config = dict(
    encoder_norm='layernorm',
    encoder_activation='geglu',
    encoder_qk_norm=True,
    encoder_width=192,
    norm_pix_loss=True,
    decoder_layers=3,
    beta2=0.999,
    steps=12600,
)
Rows from block 3 of the encoder of a small masked spectrogram model, named by matrix and row number. Rows with one number belong to one neuron. Each number is 500 + 50 x the weight over its row's rms, rounded and kept within 0 to 999. All counts start at 0. Numbers have three digits each.
After each neuron's rows are labels from the 100 clips, of 14976, where the neuron reaches its largest size: "top examples" is what is common among them; "peak in band" is the frequency band that holds the peak. Only what is clearly more common there than usual is listed. The data: single English command words and digits, spoken by a formant synthesiser in many voices. In brackets: how many of the 100.
# gate: MLP gate (encoder.blocks.3.mlp.gate.weight, 512x192), inputs 0-95
# fc1: MLP up (encoder.blocks.3.mlp.fc1.weight, 512x192), inputs 0-95
# fc2: MLP down (encoder.blocks.3.mlp.fc2.weight, 192x512, transposed), outputs 0-95

gate.448:518414419559496445435580569475481531517396510477542460493470590511509499507466417569582510475498475462620494476478463444410454598645424521489496451541512537579442496478594451451596518520520461431353468500455447524512543427494477528441524558544469549610461551557489405463448588583560422470
fc1.448:464494379497542531464486577531485556487453526491418547534462551520436564475514497522403412565536486551521531491447494502517548469526544539401521592473493533594436453436433554524522476436435482514446500493562470578546509473533539549488503524512457436485640509499417525466509464429569497479
fc2.448:415507392530461526474559578521606561438530460520466522480465497454393494551431446453534485460521458548622575514457473532491556550443493486507583446579505500390571576436526523433436267445526505472507518469644489525435482461578464493495455533526448540537569513452441475490475488499465533494
top examples: voice: child-like voice (85)
peak in band: 500 to 1000 Hz (59)

gate.264:509536455495328414535472475518548552614447463548554514442573529498437524581460458498556469503522466464483476520450566492549474545499578559459500507498495563499398569527558498429484444611478496468487454421543504509534449494549488337480535464511544475500537581532530503565552495557448365498
fc1.264:507463463531454491519487558465539516513459461546409532561412479491467487513509461574459483431527520586503478569441379436576430475535505492575518457534491436534528535426570496625541449520557573458568565558486573447401456546400418523562560467513488491510445552577508430577522506579559530524
fc2.264:478556484494547517526451489522370572456510597503534536487529489525434530452526598539522510426553573410432462479488581511543476524464482524473453503504566465428512446585469516548539379532510486518482518454415473476467563440521636588534505457525484555402439526490490528525467511547530481468
top examples: thin (high-pass) (100); pink noise (57); white noise (36)
peak in band: 0 to 250 Hz (100)

gate.116:486518395524484566585515443487430578529431549425611454511574561503477410534457477520458521503516469525519525580518483490518531502464458432527490432537494572460519533530507537464528466539467537514595469433534524659500538495457504512456409581543547528594515432573560462512447505449555497438
fc1.116:456487608462536484458467513435574490463519518496436488455446551466510581427510573487571476450511500453489458437463564506483448461520519573440487527557467445507493458485454515516448513450538490535347521495501505363510461505554459532481556477482496483420485599451481509532533497531501460557
fc2.116:536567490471423506515596464470493424486510550420401435473510522569483418477493570507491497548505525511544524445540498530463548392519449514535471503469477495497484404390457468510535334533477503466512464517462507581549467569552542468460486589460490562617469556504505470476493408352449464476
top examples: voice: child-like voice (89); mains hum (32)
peak in band: 1000 to 2000 Hz (89)

gate.235:502403524527479456494563490448539497483475437535556492462404481502554487485532466499451523567397564490537415482559443545448462599503421416517512507436441480573572529588530474539500445519518509452494489482381540558546559491533497485510460500518472579561476526499505524549529499551563481453
fc1.235:487458549443498451498511402495505482489484529528526574510486498461487587407431598375517598472484512516519503476480527439542440586495539489479519454452422439406546573578541516539597467482550497574528552480511529463506495456558401500492547517480495497523431541491532491461455500521599498406
fc2.235:483575444505477533488562461503567456518518433576477434587524464512503495467495592428564487539432585575532447489551546574566488427494470460507442628485494430494546370502518509561420483545500534394451558460434457455479470504602451505501537524435564459474400473521548499581535402476473554574
top examples: thin (high-pass) (45); /f/ (29)
peak in band: 0 to 250 Hz (68)

gate.334:545498365552501479523519514593535577526369442466475501426517501355481527523395460522484522439522416501558520519509642632495506523515520523504550470441494568591485566505544441495560499471546519521558429486502487491613505598578577498447511449481433575439575506564531520500500538500433433508
fc1.334:498515517544509501464432492478433573488499543569418453491445456448416552527426485487481581505510478558425491514475427489575561462452554492462443560454501534450471493480567572515506523525405461440566447514548529503432468589500552496427500483554523446518470613543423485507456482447598529494
fc2.334:448509510503548450527485527361528484492601558526446467548491459486498536535479493522461516541542509586543466465432418503567541435519376483467460524565522486462482460589500543524494407592502510485443542547498481451442440536397439509528480556482451517506469520547486508573562511546595514570
top examples: voice: child-like voice (53)
peak in band: 2000 to 4000 Hz (53)

gate.106:493504425521407531431531517459546507559566594526453461510527501489480497555390546559422565462597495581552429538383421532539548478484469551569473392524464569531522572571502522494526475553543470515458458488533469491513407538592528461522416513561565541513538469535450529526506565576520510568
fc1.106:457574509631511685413460532435547480571544555534533466561550429490558553533481570453513482452520552539501466525463476477536582481479472462532500394522517552513560478519399572484458508487517464517482526568534543553454480430601506480525416570569485442519545461525501489591618521496511533470
fc2.106:490498500605502483429533513541577565475545422474521484523585483497522513508542605473440427474507480418494451477418491514554562519470547489506469555471495459551407459430495560526478550476495531403537584550616578439443532465489513487516472548510526456579467374544488397563461512435549542466
top examples: reverberation (98); /ɝ/ (58); thin (high-pass) (33)
peak in band: 250 to 500 Hz (93)

gate.210:449624458582490502462528475440608463532467557477439459559557467445543507500523474454531416382563514547598532516420443520557437498494499488446511488479465548483490475473400561500474504509468534458525595499596438419492317451549490461456509467520459472538541490513471514543506510496568483539
fc1.210:484426519439504459500460498477470532471481428558492407493481424570481479515499471529420550478489551485582560512483505443507558632396455529475452546511476512561491446579523474490600525494460450531453475518470519470492569513518524508541451572487529607529531452449497403399439555532463430501
fc2.210:513398480464415479523540527478580583532514443509550495528389596551564553570518417538491455485433451543542512457503483568423520397509519482515498426481506544621433518527498468489487507458524444431491492458467498519564485583519445438508471522506468519498538485500385451443547528478542510425
top examples: reverberation (100); /s/ (65); /ɪ/ (36); /k/ (36)
peak in band: 4000 to 8000 Hz (100)

gate.199:495426574434577381488605515412431517510489548512478549562465533519525448425467513500497537508544558515498576438535502509480510495605471469492412451581435427458489487440492457429602487616453587513551510458461541459560527468449428506465465501412537551558471513407524498522510476531565463451
fc1.199:512518486505440632501411488503584510476521427507494529440509428461449532581480511414548487455500453525565505656501449508548503430390515481477514540527583530524544491531467553418412496471493421468505470475508473494564462509505469503461382503652443564516425507525480468478514545471490517529
fc2.199:500522517479527419517558499544449489508515651449416529530494566552512443499464587557490449547544510506427532447554524578516547463610449519489422494498519509481451445448546432439578316555525543519618482453595530549542528614411502471445539491480544500549500460453472493463442537443495510424
top examples: voice: deep voice (52)
peak in band: 4000 to 8000 Hz (57); 500 to 1000 Hz (40)

gate.316:451483542464430450521531517419568480607557479568536470532525543604486516531482503589474494441457601512440477456574474520451497491579521519480520486599452495530432434404487502602534463538468504511519508588419577461455528506513483360580518477442578537440535493485466527492573433552647504506
fc1.316:462455467454495566532465425434491550551514423503539498507525623463461483592435500578534557492473488567488512576532506478497543414423508567543428458596527478477601527505531546465448499543464446412517405524509489436514484487504480487532507574490443563535537450442474563531396500502413505434
fc2.316:490570444458535504441445433470574587482477495505537517513528495426535501436436506518488518433449489563545423519420501501494464405525584471577429438424455434453462575541492530512467572469578475449434489485594576494478503478556551555467589563531427457505556466447513549598466475492458485444
top examples: voice: deep voice (73); /s/ (60); /ɛ/ (35); /z/ (28)
peak in band: 4000 to 8000 Hz (100)

gate.85:486481476431508474524450436518476559464500494565446547453446589468526476502513516599506454545403531542468364510524555458459421563476477496506425428452566490463506635529506458494461494524499463523513487427508511519493505540508468504403511437598519529552461500488441527532556527449419451428
fc1.85:437563501512529390544557523518523573498491525578472473513577517617440454446457454491446545514535515511498547411419541444508523540449583586504547551465489501476477538547549452474506494512489538506489431433504476431454496485564459496414556516473478501437515505452471487538564503586436402479
fc2.85:539406487575632437405542556491498478450529518512517466601454491472500579477483467478607382477504499437467457459456478482541528482516509450538437528532581433554403404460551439460514643486523578384522523412546526467529525481428444523404533481558640459514464527498504459568373509497482529463
top examples: thin (high-pass) (50); pink noise (42); rumble (30)
peak in band: 0 to 250 Hz (71)

gate.470:462463509482468542468497488382557449530515448560492516444516409508467571544395477453478504472548537472415439465572571577453490533534424459446582480566463521457520548498539555570512468458446563560524502597552528524485601565477485477576528572476459490333482498502600584494577462487464494458
fc1.470:476554517456521474538498441492510568472500477443512418488482608498513468445530566533621515525387470507559504464500483456536498432423560485567509523492531432519598411564525513478457509474467444368438473427469534471396476480528458497444468543465521540587573468498457442533465488474515473500
fc2.470:471457419518461522447490395382510609552509505537453491592507488469491503528414471563448437497471467562535460507557551509448442423484491466510450444459466537457539636583515523563514488472592464442469523535499498533478548512560549462539556618489406528504561463418511549571553510523499460483
top examples: voice: deep voice (80)
peak in band: 0 to 250 Hz (71)

gate.252:520470452520528478543505456441457432509463522443474536526492551500532570506511457456425393489573498388389429540482529528561489533513378499388449462505492474396527491529472578536507500560525527606570615478486541453533479518473542491459386528528444535582535450598508455479497509539515506529
fc1.252:479501498415499493515544478503581491523571477496444482526454444508594540488548533533536496397530518595520483441438390501432534467547539488619500451628474496425547423488530493530499527490507469502520555473524528519366522583446522511523566531425525563508479378498447479498405471561577574623
fc2.252:562452559468533516541525560545610496489513485397502654493543528511489547533470513544487502479550405484515548523482457485477594503560602537469574503498532517587441456428430534450385378497477513425541444481502488604585554439538547505547508466512504542516489469437501508466469480524507515433
top examples: voice: deep voice (70)
peak in band: 500 to 1000 Hz (91)

gate.226:559488434460472517485458495488585504494476566498453541429523529481563471533462651502581554342489559507611486511476460512550512493519505490566454446501542517387539454514607523544559488537628463448466608607579560526471536484499509479500595586552465337505480407429619486576409549487475457511
fc1.226:522485617518504481446501535514418502495585526535495553542526433516428580498509444472403412539558471537459510439473471557490503484580442497452572509489494458564441511614465436426424519476553518524469457564525506524549572447494324475553524463461627458466544545450490549493525580586645569534
fc2.226:543545531460442558484575519455575457556504554454557573535475516394600456457600557422466453566510505497525531464458488557419486493570468476486446448536467465412450522487426573501532519552524526573501525509517563595454467458464554496507522554443399570611498427454525464540479521536547484487
top examples: reverberation (80); voice: child-like voice (62)
peak in band: 1000 to 2000 Hz (77)

gate.46:571463403457520479427524531508620558483468498408505541469512551477580570537559507583535549481449416604571513485500436475444601540564514504590520445507568534561458506474502490398542483533499440388453442513464460499514521506530515552587489525470511513460464446534500521512453544547443486543
fc1.46:543558494407466526500496500497562534489446492394580527461542481505592506565457480607491557437459501595538565554482443530470536456534545490636519435493581516486375504483516432480539472496546455455522456537513564483522580518523509492566522517509525460422504436479562598540378479455450493486
fc2.46:442489636543530527561502498464396470507573525583508437489476497485468474476476526411477475463544589448462455476509632564503392475459465481487435499544440477492579473516560507556447566509451580568526555514476512504451480504468444504486543450488526503526529563471537473491543485552550488444
top examples: voice: child-like voice (71); /s/ (61)
peak in band: 4000 to 8000 Hz (59)

gate.17:456604560441475521532494479484425578509542552554521446421503519535399459505503413589551597508511506562461525473561489581529459481503549530485519543514514536428437527553593503530490478587463477457538465482542411530406472517545502504453462454474563519416486473517460608482543481496584556533
fc1.17:477658433503547517559484486493445462506532450514467517506540479527372402520475447542467456512457529476516492542636532519410432519449437531436580516468528464476497511451525502480580468530502504493452447524502468425497486476589489555551528599490414595494544570563518531490540440564571532502
fc2.17:529498498434506489487506466504613501486542375479386557512527478561496539504546421532432484467580453595548514501605479450494515400532552587524578477491475489551522583550413502447409536480559490530553492496393530610559429558559590503510497446488514507559483451480441470477536475491480489512
top examples: thin (high-pass) (42)
peak in band: 250 to 500 Hz (62); 0 to 250 Hz (36)

gate.96:417508481489515472540502606503478457500487508557561520442421541583498416461445543486591548388425555447488444487503450530504482620526547537513457534466440486477587500480525483513477498500603485488463593472456516533435434521549449515451488524519507470527511487472460459506553505584591464553
fc1.96:467498489536480483514522597507526388511535539514583569458459534573454424505464547492542520360436549453547477487521460619507474532536563545535436490432478502438622465458536487517448498527564470438500567512492508476437416529530505491478551503521389462581433438411428538464509506534509480506
fc2.96:518510474456503483483533453458526557483484498421471535469590436427506548557485475552510565561583449585482587533507495451499590386522441473522523431536577518543457534527466462419544575492407498499512418530494510427584545434468448494525443526507542544437502520500576537575542507460459502474
top examples: voice: deep voice (55)
peak in band: 2000 to 4000 Hz (77)

gate.475:566480507489413567463431562447500494487471513492575529475469462504460437614514501486525537553489436468466512627544514499554537478529414518425467429551567593478429437435521542509515460612458429512564524486462570456570504500342406460396484455634568562476503533561570399493556563455450433520
fc1.475:489504492508430600554369569507407555534482448516504485487477404455500537546500491489549489416469498419460509608419464474610425548399551519515471567453499609435475459523510528602472501521500394483500565531528520440475517512491403483436534524591498436459499549592533526473529465531499501597
fc2.475:532467548533483530436493487513502560485457413594487465514511434486513487455564444438511494455512506531481536441440482527530424525436486500580499607419488474565458529566525454572483529509485530394474529591517398457494524528576420558605583525467446510478445508532492534482517524570509522552
top examples: thin (high-pass) (96)
peak in band: 0 to 250 Hz (100)